A small image captioner, trained from scratch: 6.25M parameters, 8.2 epochs.
Rows from block 2 of the text decoder, named by matrix and row number. Rows with one number belong to one attention dimension. Each number is 500 + 25 x the weight over its row's rms, rounded and kept within 0 to 999. All counts start at 0. Numbers have three digits each. After the name is the row's rms in percent of the matrix's.
# q: cross-attention query (decoder.blocks.2.cross_attn.q.weight, 128x128), inputs 86-127
# k: cross-attention key (decoder.blocks.2.cross_attn.k.weight, 128x256), inputs 104-155
q.0 097:546486505488512498502509496505529534509478511516497467494524508514520503460483485498489457497516469502472496484539485516497518
k.0 095:491437496464530465500472508492543484511512478500509479512484510516530514477526520523486514528503515487489495482484498467515532482470544493469535520519475514
q.1 099:548523519538481534515455472512517456507485523502489485496511512480518476476471513513487492454473500490459510486508468506492516
k.1 101:464480483478512499450555521457483491493503495507489476486502542460510509487548499509474510462521488480483537517492500505526502482476566495469515473479478548
q.2 104:491525547528491492481497493447459506522484522459518519506496515537517480509467545508488530495484550494531475520504519501542452
k.2 098:473545516536537490489523492455514499488474509511451500488497486508466520552527464501498537495499451488521550514476500498475490514553500531499482464499504459
q.3 124:530508503514491512506499513516510484525520508514488474517516515495480522513517527493488496572490487476515506485508469472475458
k.3 116:463461518464537460442502483467533474481545504511526507501486501516536506505510516518473534518490532505500513493507486471521533487513511552478526503477484521
q.4 106:518550519512497538484522479476511500469510496470500541504478506471482513508473513516467535522489531478513485548490463476475469
k.4 099:427536488514516482426523514477471514464489502522493504500501520495507472539546480508488521522471504474470544508501495516480468548540488523499486466468497527
q.5 095:468517544484513546522484513516502501485528436479500511501483476498471507504519497521515484507493493526488528520500459522467483
k.5 096:478490502493496536481477507532473526491491501552547504493490511510545489528512566471547473542495571482460504517519497469505455486496501498485515544483500558
q.6 102:537465533490496496532511482519491492549513503506511482509527489535497486476512523496488473539505470518469513486510492515498505
k.6 099:470474495472526484467489475476506453514541499493514502481457503525533502504497538493492485497475499514508493475529503479533529485492521491458540520475473526
q.7 110:529513494486498545490505505524534522454490477486490510480543498456487528472472492492516494493506485454489495505469466486480529
k.7 108:508489468494527463486520512509481528481478477478518508514514523462509499502526510513489521523457513505442540520511479506516493500478480503521504502469504507
q.8 110:526498512508472516507472503554519471505539467508480488466524518477473483479554453468511491497515448479496487463469486498484561
k.8 112:521474490454518473478503547483494514471517518475520486503500520492500505448545514492489516464473517494496499516525489501513511498478466497487514517518483509
q.9 103:499530518496542518513502517451530491473497456491515483492444495451458541540454448506512516496521518513541507493524490494458491
k.9 102:502505509506487551513488535531496540498499492525527489517538494472506462468531531529512489541535543455482509510486487504481467495509489489489534511518479504
q.10 095:478506514538461513495487523509473412553508476518521490478507516482499470530515497500496524502503508504529496484502495501519530
k.10 097:523529517497521491477511518453515523468510530507475506491529504508475499500564483503477503420511528444516546551485516513509481452529503524493515487544453485
q.11 096:500524500478508501478568475463527551466493476462486515475470494478497519480470474507486504498532505478521475502498505491494508
k.11 096:511522508524518509470473549484481502486509536492509463530527499510517449485536497511499500549487509490497504499476497513465510551518453483488494484520486462
q.12 097:527502487488524538506519487497562509460461478509483479498479496442502503478450458528476485437525479497462511501530482499472518
k.12 096:491474477495482523513495522533475522496504474500527489519529520465523468487525519512495474537535539475452503505468508507509491485453546469488522520507490535
q.13 107:516490466467511500491533541534541485488442518528514481522498460472513509515466512499527495478457466501498509483478500499498476
k.13 105:529451545486485455537537495531503467541487494461548469493556474487490497460462499531474471528497505509482508498514493519519535477473572503522533493468529501
q.14 103:487541548535521505504444506478502486525544476473505513525446533499482487535515483526459513517483512534519504547517477501466471
k.14 101:441531508505506542483515506501511521468505494550495521491506479492482511526525497506529524483521497470499560498489488455484448523559509525496496476530501539
q.15 104:489540515551478495481496513476499435499484518499533496475478507464492460519458509489495555470478541482548503494525506478518487
k.15 102:505498520496501492474525525452504514504504529509465483496536491495483498494561472535453531475535495431517548518468485529490481487510539533489494458524499466
q.16 107:491453506518486465512522485503457470555504521505522491503507477536532457516517537485472502479478512542487502484532547522534492
k.16 106:522525492510478510524497439477495469533515511492453513508479500534487518510437486495495477433530481511540475490506544511530505454503515490490502498513502480
q.17 095:524456464481522473478543517492536507477448496506496491501501483468490502494480473460526513479509475485522491471481531504511511
k.17 092:543490539499511486543499526516496491533506499428507461524534474491465483443484494553473496524501475517505490507482490535502555505467495468518517497517505439
q.18 089:460499529500486503478520490445470505519499530479518534505522484534485507518485561475501532564491532489515508503490519502533429
k.18 088:482554515517540487464500490455480477515478526519484499496466494514497493542488496495491526521495476521515506519496505510511503516518454519489506485477503435
q.19 097:502505515478486512498540468479468514482458522489552516501479485528528505483460556508468488499464555525475500538549493531519494
k.19 098:444535456556468505489512469473459502517449496488477533481483519497515508572483470497494462515477495501497492490500526541498459499518540490500497486432501517
q.20 110:476483455510473499503528502508490527479511516488520521457514476514532488486470515532481494483530535473466504522536508479525508
k.20 110:517511447522471492538492448469507521471481476487451520525513523501529496527487484453514522472518525507501473473478539550507478497481474516531439496472526478
q.21 110:557509481540487486505486477488522545490530540481452518521513521502492496470481479476472529499474487466486486517448486470482517
k.21 108:470485508483525492467496532478493476491518496486484483519457501502474541474484491538480556502485443536495525501491481484478547567480475478486473476525535468
q.22 110:528494470488499479495517489486490476478427539542505487520510495484479527503501526436530528505446500485515501478491518487507501
k.22 113:516469537490507478483497524499468479580498510458515502477479501517480514487457480574451480535483457535511458519518484521503547480481527475507546510479496465
q.23 116:518493509509455475487496499492459531530493558491530511507539492573540466462480571503500491530475527492490481512517502515551482
k.23 111:479508486508529449484519464435535464524475504485470517485475490522495557538516469485483544483476443504532520478498508497493502515512502542492478473463517459
q.24 111:536497505508507474518503521544530523516522479517486463515480516497498499490542447496493470513514453515523474487495496499459550
k.24 113:491436533460520496527435525552555501477541507503533501506500474537485526469534516523502485526473522487516507491509472453460529504514498493489507517580489530
q.25 093:515465476493493487485534519508498484509463510551522482479535461489536496497468526486522508496520506482506519447529526509529490
k.25 094:548483487491491452516506470479528483534504518455495489517511496504496490486493501514453493505524509510511487508486532536544531450464510507501530514491480466
q.26 107:456503503479494524496515510526481463502545446500488535476510492473446504530574505481509506538536494510517499486466513496494498
k.26 106:512539497495505497476485513515469526469521534497523509504503515521507451515498515465518482487474543497498489518545516495524487495525425512510507521523482527
q.27 101:507489447501471525492477522516493482493506496505475488445567503486496506491503477495525483500542492433484508455486496480516529
k.27 101:564481479480497459512519508469522512474504499490475491521523526468537488459518504458488540452516519521498467506507505538527526480453461512519474497494490476
q.28 100:491522504456516526527535434498512490468474487488476518545479506493480514505518489501488484468479493528453517521470488517488510
k.28 099:471497496532474536476493541542431487514504504520528496475464537493515467508456500497504440533497502518482449506528504501492500519496547442480517522479481562
q.29 098:470491496482489504495473496536473488527532500500478530541514520537507502523569516500489488522479500506495505501446528522515496
k.29 098:485512503508491480503504488531506477498507511506503511483467493526469533511435488472519486470469453538519474484546508465493514532524486499511482503498514540
q.30 089:525513490503483534479557490539552521489539454488454513484496528440474519503532463501460497512524484480488470501439476460454537
k.30 091:460495488483510467449497533506490511431543505469530484523514522507507446484550496506494502509454527495466534489512503497499506552520477498478490497526493555
q.31 106:513513470532495468506505507520536535492550491498449525530478496472507513480524460507463507500483448511513488528437490483459523
k.31 109:475486544490499511516495539537494494455521524512527484513505482513478526452485495519503492518469508532499536504492487480459513568495489482497457481555534489
q.32 108:476516482501468491477538501482481524507518515495492514466537496539515487482505527506499486542540530461505489478522520489531485
k.32 106:510500479508528458488472494453539501479502526506478497501489501530528489518533485440486535500497505505526460491485506510492503515519450544496460488501482475
q.33 113:475502468486494492480546503471482488471458504512527523456484461486510492485454517495498515461522541506493509512543539505535488
k.33 113:535535468526470511537499476479463531510467509472463498512542498492501451518492479483489474511533526495501475515462538566515472495490496490529487503491486452
q.34 093:509465456461496483495538490513508515476490499488481509485501478448519548502479476498499485486531497486484494498494523481486498
k.34 093:528516487515467501526512467513475496491509473445503491538539514483498463464451492496520478496501514535493445467499526570520520521476471467530483501472514471
q.35 099:551474521501526503529484503525547478531504469521485454510481484451490498532505432508512468493533454529507500471508482497436504
k.35 100:519479514457495521509491506526528487504546496500533479535525490476510469430516542535505496485524536476495512499501499491530517463473512474458561523527474520
q.36 090:532490501502515478519434495508480512508545500466496484529486519490493523516514452472518492525490510501517494513499482480435520
k.36 090:474494488477484525490499488513522516493531448509480518540482475507470530480487511528529529462472460472514508482522459455505497521526449489494496499526513531
q.37 108:500504528547482484491525507490502497572501513476507496515483493519532466521489529534434501498505514526526490513512513492518460
k.37 100:474527538520520484493515471460528468478525517530482478501520479511505499514513482497492521471521506485524566490473513496507508512538530532473494463525503476
q.38 097:461467522456510528491535474492473498506458497500504536485555509540500507484504525496494481451537501502454510496497539553558464
k.38 097:520538478539517513532485494521448497520468492492487485491480533491507472531466513459526459527524503530476460519491536506536513461501505454510511547474488495
q.39 109:538502467517476469497524498525530531460505525522501504500464476494529489450476514510469504484474494486468480535514483489497538
k.39 109:465449481500467467528508485501489503487485498474506520481513501511488530491486457527475498516470489526493537470489516520468488537484534514523462479486548500
q.40 097:466522484532459486490510481501474510507533507479492542475507512517513460486519497498462524479507542506483488524476535503534535
k.40 098:505537459535487518503491515470454505477492518502451495486477518521488509517490466461503520457495475499520471492493521518470477547510469484516440484527530480
q.41 110:478494517490519536488468510515501523520521488454458543534532512514517510532522511552460472488515488529481516518449498523497454
k.41 108:465544505515522505503525475534512492460501503548511495499504496480495498521473510445546488471512505532475545491504513446507505535528509494496471488496512546
q.42 097:507525489538496481505520445501500479500480508496486485540453534475522512509504467529440487462497523522506469520525510478497520
k.42 097:476535503547466536500509519520476506464517517508475519496497511488468483495483427526512466470515476512522470484478511529452492527547526464502488459529495520
q.43 116:511516500482517469507484506496505505491474510509546459533469522504520473487486459493512503449450503527517468507528510531496551
k.43 113:505485501518470513540507523539505525552468496485497501485524469506437550472503452541486474498479437459526494485513466499447496518516539474512506489508510512
q.44 089:488467521483511500516468524493491462526494467505517469472520492472493508530464492501551481471527483513516513474508486496504483
k.44 089:574517510496496531531515482502511511515502465499498502530531485461504484484491545500511492475533545481497504527493518521549502414473491482500550521506470464
q.45 089:485497523484520521499499496504497527461529490534505529484510507501468499452509518490489502493519492496470518526527485532483524
k.45 090:469481435475495496496468498537475538505471480484497529502466528499500492549518520515496478535496514505457530510504508480518463483489489504514505546516497538
q.46 109:480476497506475495505528487525463440513503482507500525504496484466509490504530515475477510479484508538498492513486521502501534
k.46 106:513548479535468519514506491505436510489507506476469525505496521505469476521459465504503441443490514500509493527509549546518472481523489462529491500530487501
q.47 096:438493498469484507507458525521468533502525496454519509486526496543512478519514488528548469518517515492500485489499507493523502
k.47 100:534518478508494496539504476490553521493491493525488509488508483512518535502499502423551526472494493489529458458529475492472485509497451526525467498465528478
q.48 097:476493463503483503481497541551516474503479517548472475523533532487518494499563526491499491498504462490510495477486510494507514
k.48 094:528457530499505452536501491537515500479513531473518521483535483499482531508492473491477469490478531532510485523504509502504536475495549510535495516526495518
q.49 112:501478524487501487533542457458463468519454514520535487481507491529497480479473536456511500498506528519489525497539497536534499
k.49 109:518520490506512528487474496463459486543496500496478501490462532512521485520493509499484475512535491496515450530493525539515506458490512463477545523483454465
q.50 099:484525481545493528483459532498498471488474533516488484513526506491493499538492533502530518501469499460520524492463485444523478
k.50 100:529480552504497486506551508490500490501480503534493523460505501461510538507487485507475527497516496523491504531497480504472512473477550530527488482478515464
q.51 107:455559506504477547499524478508484494460501488508519513465510520531486488471517521514515492505514530478481497496527483502540544
k.51 105:494486462515492482471469546486482530482466531520501533447467542508555508553557480457481499527480544477490453513509486525463469490520507521506492520471473529
q.52 107:477508546483504484513487526493474476512468488516573486513477489535496480502515556482531502528454518537534503515540483539517474
k.52 106:485504526510510503504504480502491519542460501519514547449498471517480540566517497514499462538479494466517541528521494493495456463534544512505539511461492496
q.53 086:477517550491506459552503486495475470536517459490547481507442493514475494526548491507490501539473528556527500497553485514470500
k.53 087:476508501498472545486478485496503514502517509527505523496496478535511490525517499515519477501488517453537488480525507495491471486543499497464537512494478543
q.54 108:554517549520482535503487481523524460486496484506512502502509521464487477455498503487471515471462480488475492505494452516489555
k.54 105:456490475486517476444534532464466512497491499475509505486496524473483512501561500540465506492462487463473570529517490508516483499501524509485523491489475546
q.55 111:518485520480503491538528446469474540498497493473523508476511501547490487445470479498503489504531528513464509510543500525515531
k.55 107:494505447509497548498444503480487510524492484501474498508449528514538501524508530470521510531517491485501446482490520510494489501476472457477514535481479503
q.56 111:525549556496523541513498491490523492480503468489512498531471543476459517501504486515485516509468510512503485524513457509454506
k.56 107:427486505499527520447491541524478523488497494518533509481492504498490497530554503537504489542472504451464538514512466471468463516540530501478525510495478573
q.57 101:486528514521467467498496509482459468520517509510507519522480504539480496511561542465516541562453521512535493507484522506504489
k.57 098:481517537497519499467485517460485494513505555501500517457460489540481527520493484502474491520471468507541485516530487497475501532543474513492501483506497469
q.58 110:475550483531461544498511474503513514470545493489454542475493509494495524496523509554457491517524510486475505514497480456494496
k.58 104:459504474505490508463487514482478507425515522551514513487489555496554470507514494450505516507512559522475483493484525504476478537506500520484455497497497544
q.59 110:466513520493505478483542481459483470483482470521531541488476500490481483489509530463471550462487532531515496543488523518502525
k.59 109:485562501538485537507481530521420529522473532475473522486499508513447476552493466535491446524495500488497528552491528528490460498534490464513509515549479488
q.60 095:499515552525474520487558487487486479502494481490491542488522524475490491468511525473442535497515524502505490526474489519497520
k.60 096:463544487514543478452500526462451525463495516471476507506492527490482471553543481512483484496469502473476580564478519511510490510530480487486503492533469489